From a checkpoint of a small image classifier: activation gelu, layers 6.
Rows from block 3 of a small image classifier, named by matrix and row number. Rows with one number within an expert belong to one neuron, the router's apart. Each number is 128 + 32 x the weight over its row's rms, rounded and kept within 0 to 255. All counts start at 0. Numbers have three digits each.
Before each expert's rows are labels from the 100 images, of 14848, where the router gives the expert most weight on average: "top examples" is what is common among them. Only what is clearly more common there than usual is listed. The data: coloured fractals of 300 iterated function systems on busy backdrops.
# router: slot weights (model.blocks.3.mlp.router.weight, 8x384, trained with AdamW), inputs 192-255
# up: expert up (model.blocks.3.mlp.up, 4x384x384), inputs 192-255
# down: expert down (model.blocks.3.mlp.down, 4x384x384, transposed), outputs 192-255

# expert 1
top examples: black; sparse
router.2:119155112069133175075072108153147112139108116126093140123159185122119148140148145148080110149132114083094122112125089111143103197113109159148151132099110176167146105181091123086134175122132097
router.3:096179148126115131086071082153129091142137099145136118077143137139142089144108126102098105125115158120094136112094059112102063148111143136166129146131128205204122164126106095090146157103084091
up.0:136137154142124141098180099162096144080119118129120091149151165136192133150148149163111162122159107067093190108077146113162160161123152144132132155070193093117107124056157147130109174117134159
down.0:126102135199142090122062115108116114108110184090162148171169156130127110133126055107173128083114131156161163148179061105139161122118094117130197149161162138169165117151111175107115107168156193
up.1:184131220144129154086087165126102138094116166120092149104138188173098128192130115166061059162117141153134135110139111161148095155133133140107102138058085125083142078176134159131065106072162064
down.1:075148139145165134160166130121138123088070090117106131135183154087187139186125150152130129131127152171084150086088162138181086164128183127120139133164118175089110135093112102147118152105123118
up.2:129112087148125112152119154119175146094099121086098084163132164143145077151138059128046116189111173126115122154103167225121112102146131112149077103162152161085177143120052103162126097116126081
down.2:095102162093133139132110127134085114121101167109164115122085111164136170143161147172164114128163055127126100116174153090117141099124169115129130077148125155144074163151210127065178136096098138
up.3:137114098143167120162115140078168189137062041125138131147137118124125133058077152151131154157173078130104108134099130134171147134089146150172115152131165150123130127133140175144173111176139118
down.3:076094168115114110193121123093104149096139081198123181094137078149086178083147126129137199093153035170123087112141132093118083118129162120165119114095133123118083121130156132082144091106159153
up.4:152166146146104086115127105106127112089122101122147131103113193176128105126155121119153155117134135121080107119137150162159141150217170163169171140093175154131137091130132106161136137118111108
down.4:161192137119149174141139091104085111193117170083130130102125138145126122068123154153088074148148095088094139099191082101107131117099126117136130123185137159081137093146103115153202164131080162
up.5:061078148132125125142144128132116090078077161154122205145106137101098176170171158189137116158125154121095105140128151125121143135113132146162127139108097055185119160153179144076174129155128083
down.5:127084113140095092098123085146180129156171169077094060089093171133135058122111096017131097077100077076160135115135173149160158209118128096114097142111117140076117092168152097118156122124115190
up.6:125079147086126131098066095066156134030097083099156058109150121138172147153080113103081112147156155073110154116064176129103150065091155138093142080088167110144159145181100092104102168074097168
down.6:048122103173113148176204141189054128137095226132145105110050111068100126130129134136154103098172128191105141120148143136115100135112126122091125126158110127124115117197188179128119145152129097
up.7:100102102163138102099145163105148156134138118159132145112091117161141154135112135159151240103140093136108129112087059097154165137130082106156151079086119204154153138138113134112169101159161161
down.7:109163155210123140117120106189153150052179091113140123126139140137130204159130115165097187176117142122116115118112141140160128092150120127164134164148084091149085104117155082133102162116141149
up.8:108102151140150089151105122115103105162196162081182084091131128179141092180127126109110117098133092125155080100105202102120147126107158070099168207106164090139084097135158135128117075123139145
down.8:115114170152184136147159101100171032114103160153111074126215131178137213090136116116086153127144142128070113122058139104158088107139110115141163162134101128137116158066126122119138095149031180
up.9:170239148043153140148142173142096164097064122086114113183085130134044109139095129125135073148137145115158173101161163124084114113204132065139079124107183105089110099130163126123140175138123165
down.9:118136182140109149125115090102107135160132088141117078148134075153156165142132128230123140154120110192097156102169071147156106118179111089167128097084139175152092130130179058084164123060149115
up.10:128125144182087082135146099151125138042129117113128164052154180119125129104130087129120150112122183113186114088118094050101091133141139137075124107119132122153092095157056157096153123126119049
down.10:171114131156138143155088159133172163194136109139153133142140105118106173129100122121127053110170126184125140187081161082162168070109201140120114128154125158133103130155117187138115157107190056
up.11:110148094165075119093080067101149169164120191111095159125130148117123117116167179131129175097147092038102132181092115184137063145130111126059140106123146146146093132171110181095133125099143083
down.11:105121153195097133147170177133096177100116086122109151118084109098126098140082094136153127146121049171136071096128114124165130130102131158142159147105124177143092112041124068111116140119145148
up.12:118200166124110094117147090160134107177119061156129128079103145121130126124171105128094095150147147131105199171161086169096211106065142105183116141139178141109095118104114135127132200160188101
down.12:143180073102108107068122147117130222111166157122166078184084073142134141151114152125168105109174130175155135158103182158124064114123121178146157102114093051134120155156129138176146120146110088
up.13:082114148122117103089109121076146143186174109119128102181113172133189153103156156148117142108151177140096107142117095066127145122131140119121136139123136175209132161096105138144140127100143137
down.13:160112085159114150124104134150127119153135089103155110159141123132090164170091174158109165096098075078111113255141134111176208129073092130129144140116123089115122074138123136083092137168122153
up.14:180104126159133126118158160084171132170080094135105058112132143118145133171137148167141111131172086128107161104127122104043108161151107086147108130116158182172132094119184171138074101100160127
down.14:138198137148190174103174056137086156081156088141134123088093130125166149075165104110178149097202124131152110102145196113131119090146094167178092093084140091104116181131165099134149198120131180
up.15:093130130151185093179112082096122145096128107192110158119059169136135135128128101094133099087170171144127192069168056169161101118135169147161102121121138154069117121126188147161118155138131117
down.15:156133145165140178152151160122121190137071124150117166143171130142157074087139139107123120152152140117117125045117118142126168131192131194165132159175101159141109100153151134120146178133104141
up.16:082093215168175151074174160120144083174124137105129101135126128160111173084093142173137205113160090167113112085141063053117114118133126151142117184093155175143193127146157172139104173152158130
down.16:063153132143142128083114136144197167108208124099120123065105144081181136146119133168183126163135149181146161153105153109181121158043116097133094060140096126180079107142104101176163118106133124
up.17:164132110152117097184110090125127101105099146142192158116195212171163137122113049119101156084147158101145129103044144189173073186097183136130109162160074156106146155119091093142100114092091135
down.17:123013171161153112152104109129173113136151165173142109163149138106156123140073098136158076122122108182131122067121107080163102119137107117123162127185147159100176120125122074112057156145081157
up.18:098097104144046129115145181139167135074127147089104204146115136118116125090184122133171035104084240089089160190126143138137155168094133149081119050147149095138093190111102119059121140114178128
down.18:126104133100165144170167109069092128158187129122184104139103119130129177060091110112122167167098118174213136115184089141141150120188116154186109146095189145135148151142127106115115139165134140
up.19:147156203102084177112172101159115148075117213133133106126152182151088131146166152095150132102122158153130079065127137118103116132110143149119102104087125084102134158158142087174096081129133125
down.19:095107063060099108134127075164089113177101114105105111097104080091171081126111154184066188154179087127147154089118107129155157163111102134093130172190087184120099111116132134091129179120179144
up.20:120171128168084125098106090140137167105118132136078186108169197110100083102120121126159181117119103128116178140138134173157186122073188120191150164058124184139078123150167136131110063111147141
down.20:112120116126134146160149092102118141092161120088151144184108137124155091064144138192102139128116118172188119101120199149165165146108122187121093078129068148140118110084107118165185155119077137
up.21:054133103107154141183093147090140162175090166138074124090112164129129158133139083164139056107170057210170179120132113205094106109111124085114169102087103111095093089140164086111110153110124143
down.21:212122161152184162153136136139087117096119140106119132148177106099127187163094190138116214132122064109081107125132135145069097126128156096107072061154124109115138128123138139163147122147135089
up.22:113106117168106149105174065102125158126088085102107161129140172167120155096187153091171070155117162186116144152122126123104080108130130117112116140145130126146170143097109128131145102162132187
down.22:129142091146129130129127123123090120187155090142133137119076147083082136126088106136129171106133074125127096071174123115114161145187104213102077139127130169188071119156112175131192206106095131

# expert 0
top examples: red; sparse
router.0:148077128142143149172138115098178096133172105110105122125140118163159131138120129143201071149142105159164190219131187139148147106115145135073125100195051065109136085054095094135124106142161145
router.1:144124124191145091155146081107099182130100129106129120149137192163078073118145179103122119107086166106081100200118215151098081109213131142110110128066126128098135074105140087144180114146133102
up.0:044090150099158134128118128143075103145143097115075142123120125124148129117113113077130117089112134140121173162134149140130099118161132097106118106120180068084163136100133103150164082129077113
down.0:136163113165171171142110083161146057105171169140105094123160100105143078148089088114099086142102154150198121133111096121142148109122137131112126169129125115128147176091057163150113115138119144
up.1:100109144164126088160156110180147129135110114163101121121121153167122134101144116142121111126130128142162102115115118192083142096179129174111209086119135148107106140054172120125150104120101088
down.1:186139155100125110079114089104165168125087131139131126144163148122128108131138171078072166114134068187092154114066158142182135107147120094165148081150181116116077119158126165127137170120110164
up.2:181127114160114105165082093075168078081192103122209145061144101131162188093168146091135196148140141110073115131125161136198143107160155097150109219141161146208144149109075159096070150091117146
down.2:169094183148031157111140114113086127125177131186151129140106172131138123064144146131181098128108142103140124131120174139136126187170139071110125174152145090145149171140174103106161087074094091
up.3:095097085068127154034085051121068070124112133160143136130137128168134177085136128132137098077102095131102156111179145104071121124173158105178082146095034139109143125119136193131127106128116175
down.3:150133100131123195169105160053177145084100129150079151141083143139158121180145112182090118178153104115109097128095157100129145115119168126169109166115093110121110103136111051206130087062123143
up.4:105150130091121153131141162085111146113150111134096137164108157136087084137135123153161135151161138130181126148140089131197156085047133097137148151123155174133123186153138141180131149106082140
down.4:131102132072097150132138139115150120087108139114110178094102148125171154163150163106128123079137118080106161108139142111038109046098105119099183114151148097160119091122119110139102116127175053
up.5:139124145150131114160044141109119125203076123134114127099131143111123113171145164111150118117165185157058126138134160123137178181142120199110127126081202178113178130145094118176082085144077113
down.5:124178133128116102100130139143212152093117107113132185185123143184127150102141138147142186126069160172095119112154091182122095105194174102096183141176087129119159188133172168094102129116121101
up.6:099145204135097125146163137099223150103126194101106158156149130146152137118173071145144140123144187119148127080111147110169153078140122149159107143171147121097132131111123160140175077089170159
down.6:168146109098151120082206187169106125146105070168182126147128109079134139133107150078081192142096127078236127084150105114119132084126097125121148150201140141149089090128125108148071165136117095
up.7:094114170082109138132124126118153138137113080110139133113148121093103161134077087151122139122133095127149119028214116160132117151122117175128111048154105127082088096140145116074121066156088116
down.7:198121156093108082119126156151090161102126137121124141114139133165110209153137107127194144129145095134102185108118155101162132064093111134115124147135116134144128090164160164067145121135148158
up.8:158094089057158131075094150149119162168094128141120101173059150118096096124065141153148213107186072087081132124093109146111123150126158112123146121132141059168103141111168198116160145118109170
down.8:117111100117130107157115173090124157120101105112138166135095172082121202163130115103124143129124128125138153115189110136027134146109121164135176142131149181117155178157075097134160134132114099
up.9:115095130148084110132103076172185094135179124157063098146131115132124077103105100094150118110085126106175155176107143108132151121130089054123163123143069131109118166172119143197133103150136138
down.9:131141051175118094107130086074067133142174100085161171066118119084208148092119146125176202136165083142123168151125112100065096124145129115125142159111103156117165166127135144101066153190107123
up.10:161131096121141108114182121180128163150139156123138108176102154113126169161149111123132052123126124140066152117103147131192087156083140163125157162151036117128172189113119136083152115118144172
down.10:128132112204112103136153125076146136097083142165136192135140120168136114086173141145124121133127151160110198082084116165148122153094168138085062067104108118107116132132158132125169122164167095
up.11:121058103057083133108088103151091104140144084107047093113103124153150074158158109155127133162161103173123146202144194155106214175103094138145164139145121168158191117184147173165100115170172114
down.11:116134115129156116130126064103070188165110054113105076156106112091159097115108142085123062079141165133140139089145119105137039132092140153136072157186180137124137092165133131063176117077116194
up.12:199095111103108161153141099168107164150123128144156099095089086158195145118203145067121106185140132082135119120095090110141109077179175188064111168118087094120196110117077146152185100085102072
down.12:099104152146176127067150168147115158134172120122120165141088134115131125084099173112107103132115172121107181098084133116083141115086117095085160092127045110110174168096155084074141138153129129
up.13:154138145110103123145156111168135146103169072114136131108164095203157162155135165131069151167057070174051138130148191110144117104109149083137159143167099082211122160117095172098093114123144134
down.13:200111165143082112116164132127149090099084139168082145149100165122141129142132156087176124161129155142192147095122131114157106159137086139134101214150119159118158126111125130093157125110139122
up.14:139121086164098082109138127095111153160145177107132152111141129137131107171126132147101098089117089119081167103125125184146105120176125164107136127134080086136116143137108164081158123107081101
down.14:089113191111093117125100100095164165154093131130124092121139152137116110110090107097148073089161121169099129112080118168158118084076170136122122068130177110124167158105156122159141109167137111
up.15:186146098150067123036148125159115112151072139105130152093110092119148131145134124140172120125113157137191174156224093149100156174121110130146076038193126104089078092111116138157057184115118150
down.15:092143132134139128167144122165128160146146166172079086179107156163138082145133126111149083183160119151111176034092124123095077092173174160176134142170079083141137099099129129123105114109126163
up.16:175136193141081175109076099133083118110139166173192134098130122152136084142096122116092190189122072130060149129114104149182166109077170123126105184154129167111155162175110139088069147099205104
down.16:148119128133133122132153136161091117084178164146134108159180106138138121091183170092167128116043176118140157098140069112132110160202185110162140101090096121148122074082201109122146153122049120
up.17:114139138124137097174100119113115071132121052157124124071148078147157108128090117142079136144094125131142101175153154198177130142107135114117073142159081065183149176105110112112185156118112172
down.17:120108111166107155122153144135124080120146126106103114153036153104182114149041158096125090120125096139135132105115160070127116126168113112155141177153107189101156135077126151074151113135146155
up.18:115154120114136139143172127103181103135089131143164044099157126139135143078144138123141128103181201118120112090144071121102130087106144161103130138099126129094155100178145118121105155116120095
down.18:142137140162159150098125071088107158116144142183119178135110079141195093177133097103166165121158131183083184132082120070108119135111162104115119111180153162191137140160158142109113111122128166
up.19:093108108137093139174108164096127169122130145142143130119129117108134109178145174159078119113146129123133134163150145151186185135093155117152139141115082098213052106138078135131160126131142189
down.19:100048107204112143150075106134107074139149079182159168136108110144115071187183106122134219108190112092096103094163132084158163163087168131106097099137104146149175081082129106126179120080118147
up.20:118136106158147104187130149081154127109112177090098172169183068060132192113120105124125151123146060125112121111097082063147126094062102147165159081114096134141044128177140075141108148149063173
down.20:091112166115118094080128147131150073123108151185149220176127159150083103157119093081140160113151134081172149132110136106084137111101049158106181172102155171179117113142174136159050123129134172
up.21:103147118099068163154137132140162111117127082046130174071137132159140125147167125134090145146099068146091096123160210132140139130084131122119143117151094081175128106146113134144163139168132168
down.21:169085169166085128114133100051144124146139089102058174121093181133136090155133136080117155155137153143147165129136107071155074140106179082114143192191182169154129109159145149063129142113135162
up.22:128093129142112143090079171143109101110137182134122093142126138102130200111125162117156140121121152107111108215138167177111147122172120150121140119125126163153173089139145097139101151173090120
down.22:135095083112135106161074156178142207124164127139127104106125156112120130081149139148164170183090165171145109150153121137127136059136186107130109177167122070096155123117116133066214104122126164

# expert 2
top examples: sparse; pink
router.4:087160110159169129125166172088130134144082154150176061130119121146130152144113115146186117143164181144154095111154093120091121051087119140128155128132143123101110156124148124089086134108083155
router.5:125143083137141109086144146148082090051091145124149157086074086082138073106084121134122090115121119088133147124166083097090133128116149084114095062207069101139060106154149129111117146081088085
up.0:136126128174120155075040120075104155178113161068155120147117100105128084126080145086065117094109058142170179179093099086111122164110188132103150126127179104168147188162066133155128110073145133
down.0:069104095130077153127174116124129173139121149094130139096148122145102130116170151074138172170066104070124138140141125133087132122118142134116162174065091125135151106092084090102116116131148168
up.1:106121079130117123127206108135056084148116144177083100152192094084149188100087139143129144088132079093166061147128137142170073138103145146139138093101064161093158128147135154148136128130135144
down.1:135153095136089138179123133180115147200125126105214156077063073130145122159154113182116118127125158145152155098163104163083166104122118100139170206171090142108118132151098134127105157149094093
up.2:110150124149144130143103149109149126137071133095104126154131078114116117077214152149167095165138125079133091197120201149178109147119158099145111138120146087070170186120112090143141149161117119
down.2:137132126108135142138166140097050189121125137152140193095119090168155171104080140205146134132126158120179128128177115096139120170144114175094118170108105070141175097119105126137126095111126130
up.3:163156132163172165186078146132133131123108117051155110084106074155143094117081117140111112112148141123165092101132094087110136167121157128116099150184173123141144125137141167123150140133150144
down.3:089138082150154114067134070141134134156084152101111133141175154130137143157151168103160118161132157081081140106158158170119102124106132103118151133142205134127162127097154101196154073121135113
up.4:195154154122192127156093150116076112139082154064140105089085164136095161145105136123186096164126120106141175086066162144115155115105148100175110116132123109146082119110123167114147164131075115
down.4:122128150127097144159069146115098132177116139162146117147108151126145130109161122136109123132179145118166090176161091119164185125122103136112119107169182099146172156114085117075122125050076141
up.5:118156167158129136124124162168098115166087128129149106189092142193141085099127113108148184146157129114128059106138136102148138185092162125072213145142137094139057200132105145196127104157126151
down.5:135108095075171091141156172172110153131074097105146082113117159081129194129129122141103105188130093088144135169124114097109153103126141145152092111106165107162101138114134110140155134154115110
up.6:152105109122144110062166170107128146236078142112124091079175117117152182074110119141099134077135069160183099164117159205157118158125120131074083157116118117200112175154093122124132139156154139
down.6:145160180135101140150142116144128164093137148097114220101123150119125090135112136144118114104065090111132132126140182181106131152076112107205131146134110101058113137125170104140105095171141106
up.7:145134141122158034138103117108101141131129093131129141130151113146120087146173127037118124150128159066113136201121133103096137115112129138125116102127180144124115142134091120174141193156075131
down.7:086128090077124165093127126113109160143170137103132136094077081108085176131113131135130092132156059156097148099170164145170131135094120110139113124120101123128157110092089136115070147119167179
up.8:136218100122147089161108099147081123220185072083122149150134135134113205089122104109105121198161126147081122142149136122207098117185169158081144156108137165181156109117136143100149128129112137
down.8:132167137135139134136092157095133079154127110125109128147129119095122162079186186190187212104172119162116097174151121108133131042120122130143094130119169103115141135095134156118136129120083132
up.9:157194107155067115157083080128112182074126110075154143089200100110142127137107171132028169127148151191178139167081093122172119163148183074138109125164095110128142111146100125084159152142115133
down.9:153029110121111151085158158142121145204058132153143102206123132172139139154167107195139136137146107089137161096178076132150122121103141139141142113157153118103163113148083117159127178163199124
up.10:137177143143151117105086172155029162072144145113085107168107134152173194078083086091140138134123133076199120128083107159142102124175123099134090103184172102105155149140133134132152171083124040
down.10:161118126092152116129144127127128117133108149111143159130134127147119085129082123095126167132163167150114142120126114087151123117117125156108076152096045090089157095150089137101152098116157087
up.11:167094140160111090161110163091141209097128193119118109125124174093082167161079150093097128151191166135114091163145082038120139153124145097160077142123111096116079104091199147133197126092055094
down.11:063105130121099158132134123091128122109118142163152183137121132121185140075225086122110149133100139097079137073164171113108134133153168123123126134104127163169132078090122140115178113062114118
up.12:145089121149162094179086140119123089179124117112115117142123152139148138119099134111196108167133076102150124148151140156170169132113108142128171145175122125132081136093082165121089144127108119
down.12:128117168187129105082103121095205086149100103145108125114131114073165141154143074139133127129162132174120137068128141092120142117110124131152119148146166173102137136106216165141196139133126147
up.13:135147101137103128094120122031161175083128117147151158112118142059123128104104122135093091118162077106150149181089098135108141158172142123141122078154069128115091082082112139130107111121086143
down.13:095128191124167129193144174155115117093141172140132138124083140118134177110107127166110153184114121088118109153158093121068154110115191176169145188134139143141111154140130116134179126078163109
up.14:133172075161127099109101128160167110084122091184138175154060080138143120145133129107145086151114063119093110093094107181126157123148102119190158138146167100159072119107138097151134203100146125
down.14:152129149084091110149121129125133112132105114105176161125097149120119105103153088116091115147184115135175156112102150115100148109078079153136140101175146190131141150141092109157094081100130121
up.15:131163092141173098148051100154140086166120077096157098128112183122067143109138130102173013132162109140169098134170100116162118147099134136147157114161146135114134130141167173126079162127135156
down.15:151118141102147120140132128142134130108060124128084158138089141123150135145158103137150148158142174114120073198178113123113135066063145109189120140099214074110118124098193186131104139108086172
up.16:134091189177140144088125178138178192070107156143070143076146142157116154152158150118100112094103150140155120114121169122125113184152159114095127082114130147110083081111102160136150155122149095
down.16:200148160143163131089084096118084156149051107124122139157194143117136154178168109127078122119139102091093150138154085153197120115194176157142147129115135161169124154136158141146066132155125155
up.17:151109115090115106131055099157132149126112118135164134090122156130167112120110126055163164132118107130066143032077124132142079145141109115172174171132150082093150177147107117123107179187120057
down.17:133082082140090157134135118107130108163113146124116085128098123116158077144137139192142122136113107133126088129099092080159133156138141137094100129176115088154138184100101143103116106128173119
up.18:128068139158147108107198098164153160090159108150176127136084122146181115183124154094122107186104081110061116078174138181162112135103112114139117121103065186187057096112147091071105101113123113
down.18:136114142162114131092111083137132110122129076161148187138079130118106143122168094113096181111108082151098134145166135186119118108058125105141170035170075136122145114143188115137122099119101098
up.19:144133088075132206131144108157153151051179159137126208110154113096120110150100160118086195160097084154101155071140084084125149102128118131115141136142167120077165076207079165155149111108157139
down.19:080122167145114113088117099111085154160146104035108097116175082169092116137168178142169191181125155106066074117144151163155161125145147131097175084110064120142115139085134103135166202102071153
up.20:116129082096070097143101127082072121095080090142178136129156109164137167120116116103145079143153120129124141149162180130180104116142072090141108086123138081123166149120148122078083139125111130
down.20:122192168148132143160060131154096149123100142151152124157139116111186124135134121158146117119164113221161125167103168068090105103142073142094141180120168200124145124101122121038119182147120109
up.21:144132077168162094114121109194183154110153117099129132138104118104126183101201104112119160120160094126131136121139044120131160110104060115140114093099080162095068079143154175095144163145127164
down.21:220140143169109154135160082141154073138116171133115107168128109138153091111154171130108129089135130133068118112111115132113207144133131199157143127083120135115152114129116126077117185111143126
up.22:103195100140167088136169143193144106111111134104126122154144146111086193115157121137123101120107087075122073159116118130173089111102152135125102131151105168124180127101138090119129174149132153
down.22:140115166129112164156056145124129139097154069136128152101106129107180086098106123120131149109158136136112157060108154100117195152135100155139121150085125152147179101113056142220101113146118127

# expert 3
top examples: grey
router.6:198082103173081106146112144125111156109082141114149114108088107115059032131063099115141125163174101173086136150077123135135140098064133114118139136143130094111180135137134158132141102147124125
router.7:138110109115093066148124128129103170184125111123134133175162106138112085050146090169139169124110134177163114091137161175159145127115118097137157108140153120055169152170120167177147054200131148
up.0:181142122140139104152197136072080138138092044176104197120097199119156121127123101109096133139077086181147141118111144178115096160125149129106150171155103085138133114138155106118119113121115054
down.0:209174151134156101108158129125143163083148114108108174111164115118128182096125148189171126150145108156086144136115119084193112123122148119156166041130117179086172137107071109078147128136132137
up.1:130088104149132131150128111169111094122079100189101133169148154106157224198165143146080151122140183076133113149080116120150118111182139097125129176065192162157083178071137134063068150111166135
down.1:164167164158160106104107137083104136108097131108121101109148199102146163140123122120158134173121158105108138140106128127126076143085160182125149162161103149122157160091160126075119142139108166
up.2:143115146155140154095145123140088081186113110087180129151151134168163123153107122085188156154088095112147094168100147162136110081134096126104106133071193103071082184106099118128076101129119100
down.2:104063047141121168082110162170203143123069112140075113179105144129114096105160107158142164083123174148091110122127095141140130169173132128120154178105082172105108139148155102148168068148158137
up.3:128136092137086145179169139074065075157187122122108126139107118122188121094085103158130092119119144154136157070129181101087087096103126060103154114154075171168129163176151138160121122160102157
down.3:093147143130186105126100084184171141125123075182145114055151117124141097119118132122129125147133115151100164191150189089157097142135184128151113088106137109085095133095129144082136088075136122
up.4:179054061149128101146129166142121153104096133115100092079100118138097093091117100107142120118166099095120108146107110073103189113120082135097072100125137059124074116139107143119072083150119153
down.4:075080159148143106122119151130182088152142138107147125152147142112104128155137105064091136182154143179148120098173113118072177144146143107138133185139186143112138123154188122148177157120138184
up.5:121069124077095101100161111140140081122110126167137127141081172174119153182086112140132102143145152145112148150145090147141079145087100179134137139064131184143156153121117041070154144153205120
down.5:106075156160169125087158179153177116186129129122116161136228135088138168176116161104137136092165107093145107169180119039129127130055168179118201079084125100156154127146130134171114108120173143
up.6:088086068136119121152038129120144103152179114113145145137118141071145148139159113112130133084132123094138103173142179121064178190146099140102164117151053098060139152136160185172155152109118135
down.6:133140123120091113151152132134088112079134127082065104085124162157121092165135134077104115145062119135139151109176181128108138127127130094133154135074096174104050091137088101116137128107072167
up.7:141145110111083088142085147139108094122137135117141136072129118124100084170070130117127111097144077111137161084147153091173107196124159138136085166076134142099166153114180096140153146155118167
down.7:140112088124144174061117122081177165152124176115078115078171152101085122086110104135101091070062136158132114056099128073084124078119054077123072155121096126172097135151126137115152150141114131
up.8:142050081116116194166163102095142100103166114152132102099118137122167118101164105120143159137113152090079103168099096168163081143141108133167162131045094110091110089147150125146117114089110104
down.8:138174177147122106092067101090118072122111093044109139148149151117140112139071113118035095138125150131136163127097146129202119161121163175128114075148043149130076139122165114106136164138083112
up.9:121092103096102175135118060133161124184113179107098159123111131138118135103176072125122091107150096150085074131137135148103157060097090076064100065098149084071133107142102130168133098096117120
down.9:122106151100217130113168118109092073057114043119120066114108121119121155154122152127094142214094144145080135123046078125063134151158103151178156171128141186145111128090074138094100138125139138
up.10:098113121113146157120110123136136131174129093165118140131178126086091096069156125153143110113136125175193136168146166124122171112136136084133133076087104153090135156095151161144088076147091098
down.10:044148120134117128117245176186173145124133138118117149145091110146161121142152122136124169102127085172113153121086130108150146123117081093113142084151183151151097117171094127154129113163105141
up.11:070192131089130107121152127094081117162118098158117052126119095129077151115124116136124081120154137128169143133173108073156129145212108180118171129092106223120160137110138100117096136121126134
down.11:118148081130072101183144145128166094106148179077181205138139082149074108138087122125132176123109105137121117137097122152132117091057135072124114093119090093083190105128185145176089103102167090
up.12:122184187161106121107162152159158096126117061180123115227107125121138129137053171085162156121107185087153206215118136162126090132149087131121120154168130116138097107117086099184171079128135115
down.12:120073050131137132113233044141125139134121153105148107148088164120143126129199163109143133103105150166095141148198119180175091095113138127119086083087129165118145124157156163087153144034136201
up.13:182171075162024147163163130061108137106129132117163142192129114146118113130146177099097112109060204163103064150149075172066103113113117132126136108144111107148148200093158125077180099135159134
down.13:153074197152179148152150107151152143187084116175143125091135151119159170162126086127120130159156059118108115147146159090162122145118138132123067035108073135120109098144118153124191151126126180
up.14:189120113113181165150142130108085116080112171153088147183143127106122157102111139130114173081130155131151111090144133136101098090147147131147167098124156152114187089123159151112105123115160165
down.14:144134146114130090111166123098139110129175103127166112109174134183128132149222109105115163091094120107051144197166205102162140168165082076106103130112102125169120086125138124146097103105138164
up.15:160112125132134102092164095119111164127089114108157129066134180137072168140149183072183103107137208167131127120181139129140166126116126112092136137132188136209154114134153111140153125150121136
down.15:122114117169073169152087165148158152168159138166124123138097150090168081094068145176086130108147120155106146146167151187171087130184112164154105135126141102120113150192121136106126087142166109
up.16:095089134150110187152142113176165081130062103132134118095110101101136129107134154079087170136062126138159139093087142106145103131158141115092165120071191122123128130083065140107153111162156133
down.16:091117106184106148095151153141184128138183148143183094062145123127166141202169134165180150094196156116117170152140219117083183085116131113128113143089145107118174119136143134146093161120110150
up.17:165099124084116116140191112137154109169151109124138210134058164166162107118165150100183153189110098156112158145160153122140123129186148132108165138149169094125140103083069104046122100068161160
down.17:177116160197109128141101154105087088009142164112109124125157066101172102103113125106095155113124143089080103132073046191151163153135153153154139083109110160157152104164140140128148140123123094
up.18:149080085129126133125155097115121130111113096129129121134117131191104130107107101115099145117134110197201123153071109123167119150143135161121064140174097137061116146110184135112066126130100098
down.18:105137155130112087126163119103135150090119121140078175191172156152095116125128112128086159113108127132141141073182148167191123128087147141131209136104104114169128112128082123152134091122156137
up.19:110077129100141132120056132116125160138159195132112123125156075182129187126152144094154143125164138186101147126149122084079089166113142140128159155107151119211157120124113092104123132096134173
down.19:136136070150115194110096127114134130133166038180200163054142154093117135162100124115127146122146132059086142143078173205120167128092158079099164216136144141126174119159147128167096140176139113
up.20:098137115134112123170146158127102174101149116137158132119140130147098155082131195100143127106107178160088158133155201135133124161072136136095159141070128114064154117127146207170139140124111145
down.20:173132133111126121066132122103103182174151093131109176186136142108092115117151144138057152189110126133138092159116139140130097087147104152170066112139111119119099145126130115123162190078208098
up.21:050091107112096151099148125105150160108039122127117082115130221103087115161094121106073181107111166104167135131133146077174124160122142083146095174159073093137097131091116148140176121131118122
down.21:147135158163121156130110190173150112169144065140159100145149083136155122145172123084056113086103114153182171106127143173158139100143125155070146156087175088113147116133094142186105084084151121
up.22:170086132100135179149047105107152132165089157138131133141157096094143130110154105120045163128116105199147040169102141195083173141032072132137114164191191146156166188103114177124136096085144116
down.22:166142147136172087150098158142081117138091146127100092088137128105159120134101080128154128084110142089095083169088093103116108173117158114100028152137060129152102126194111118148061148197150140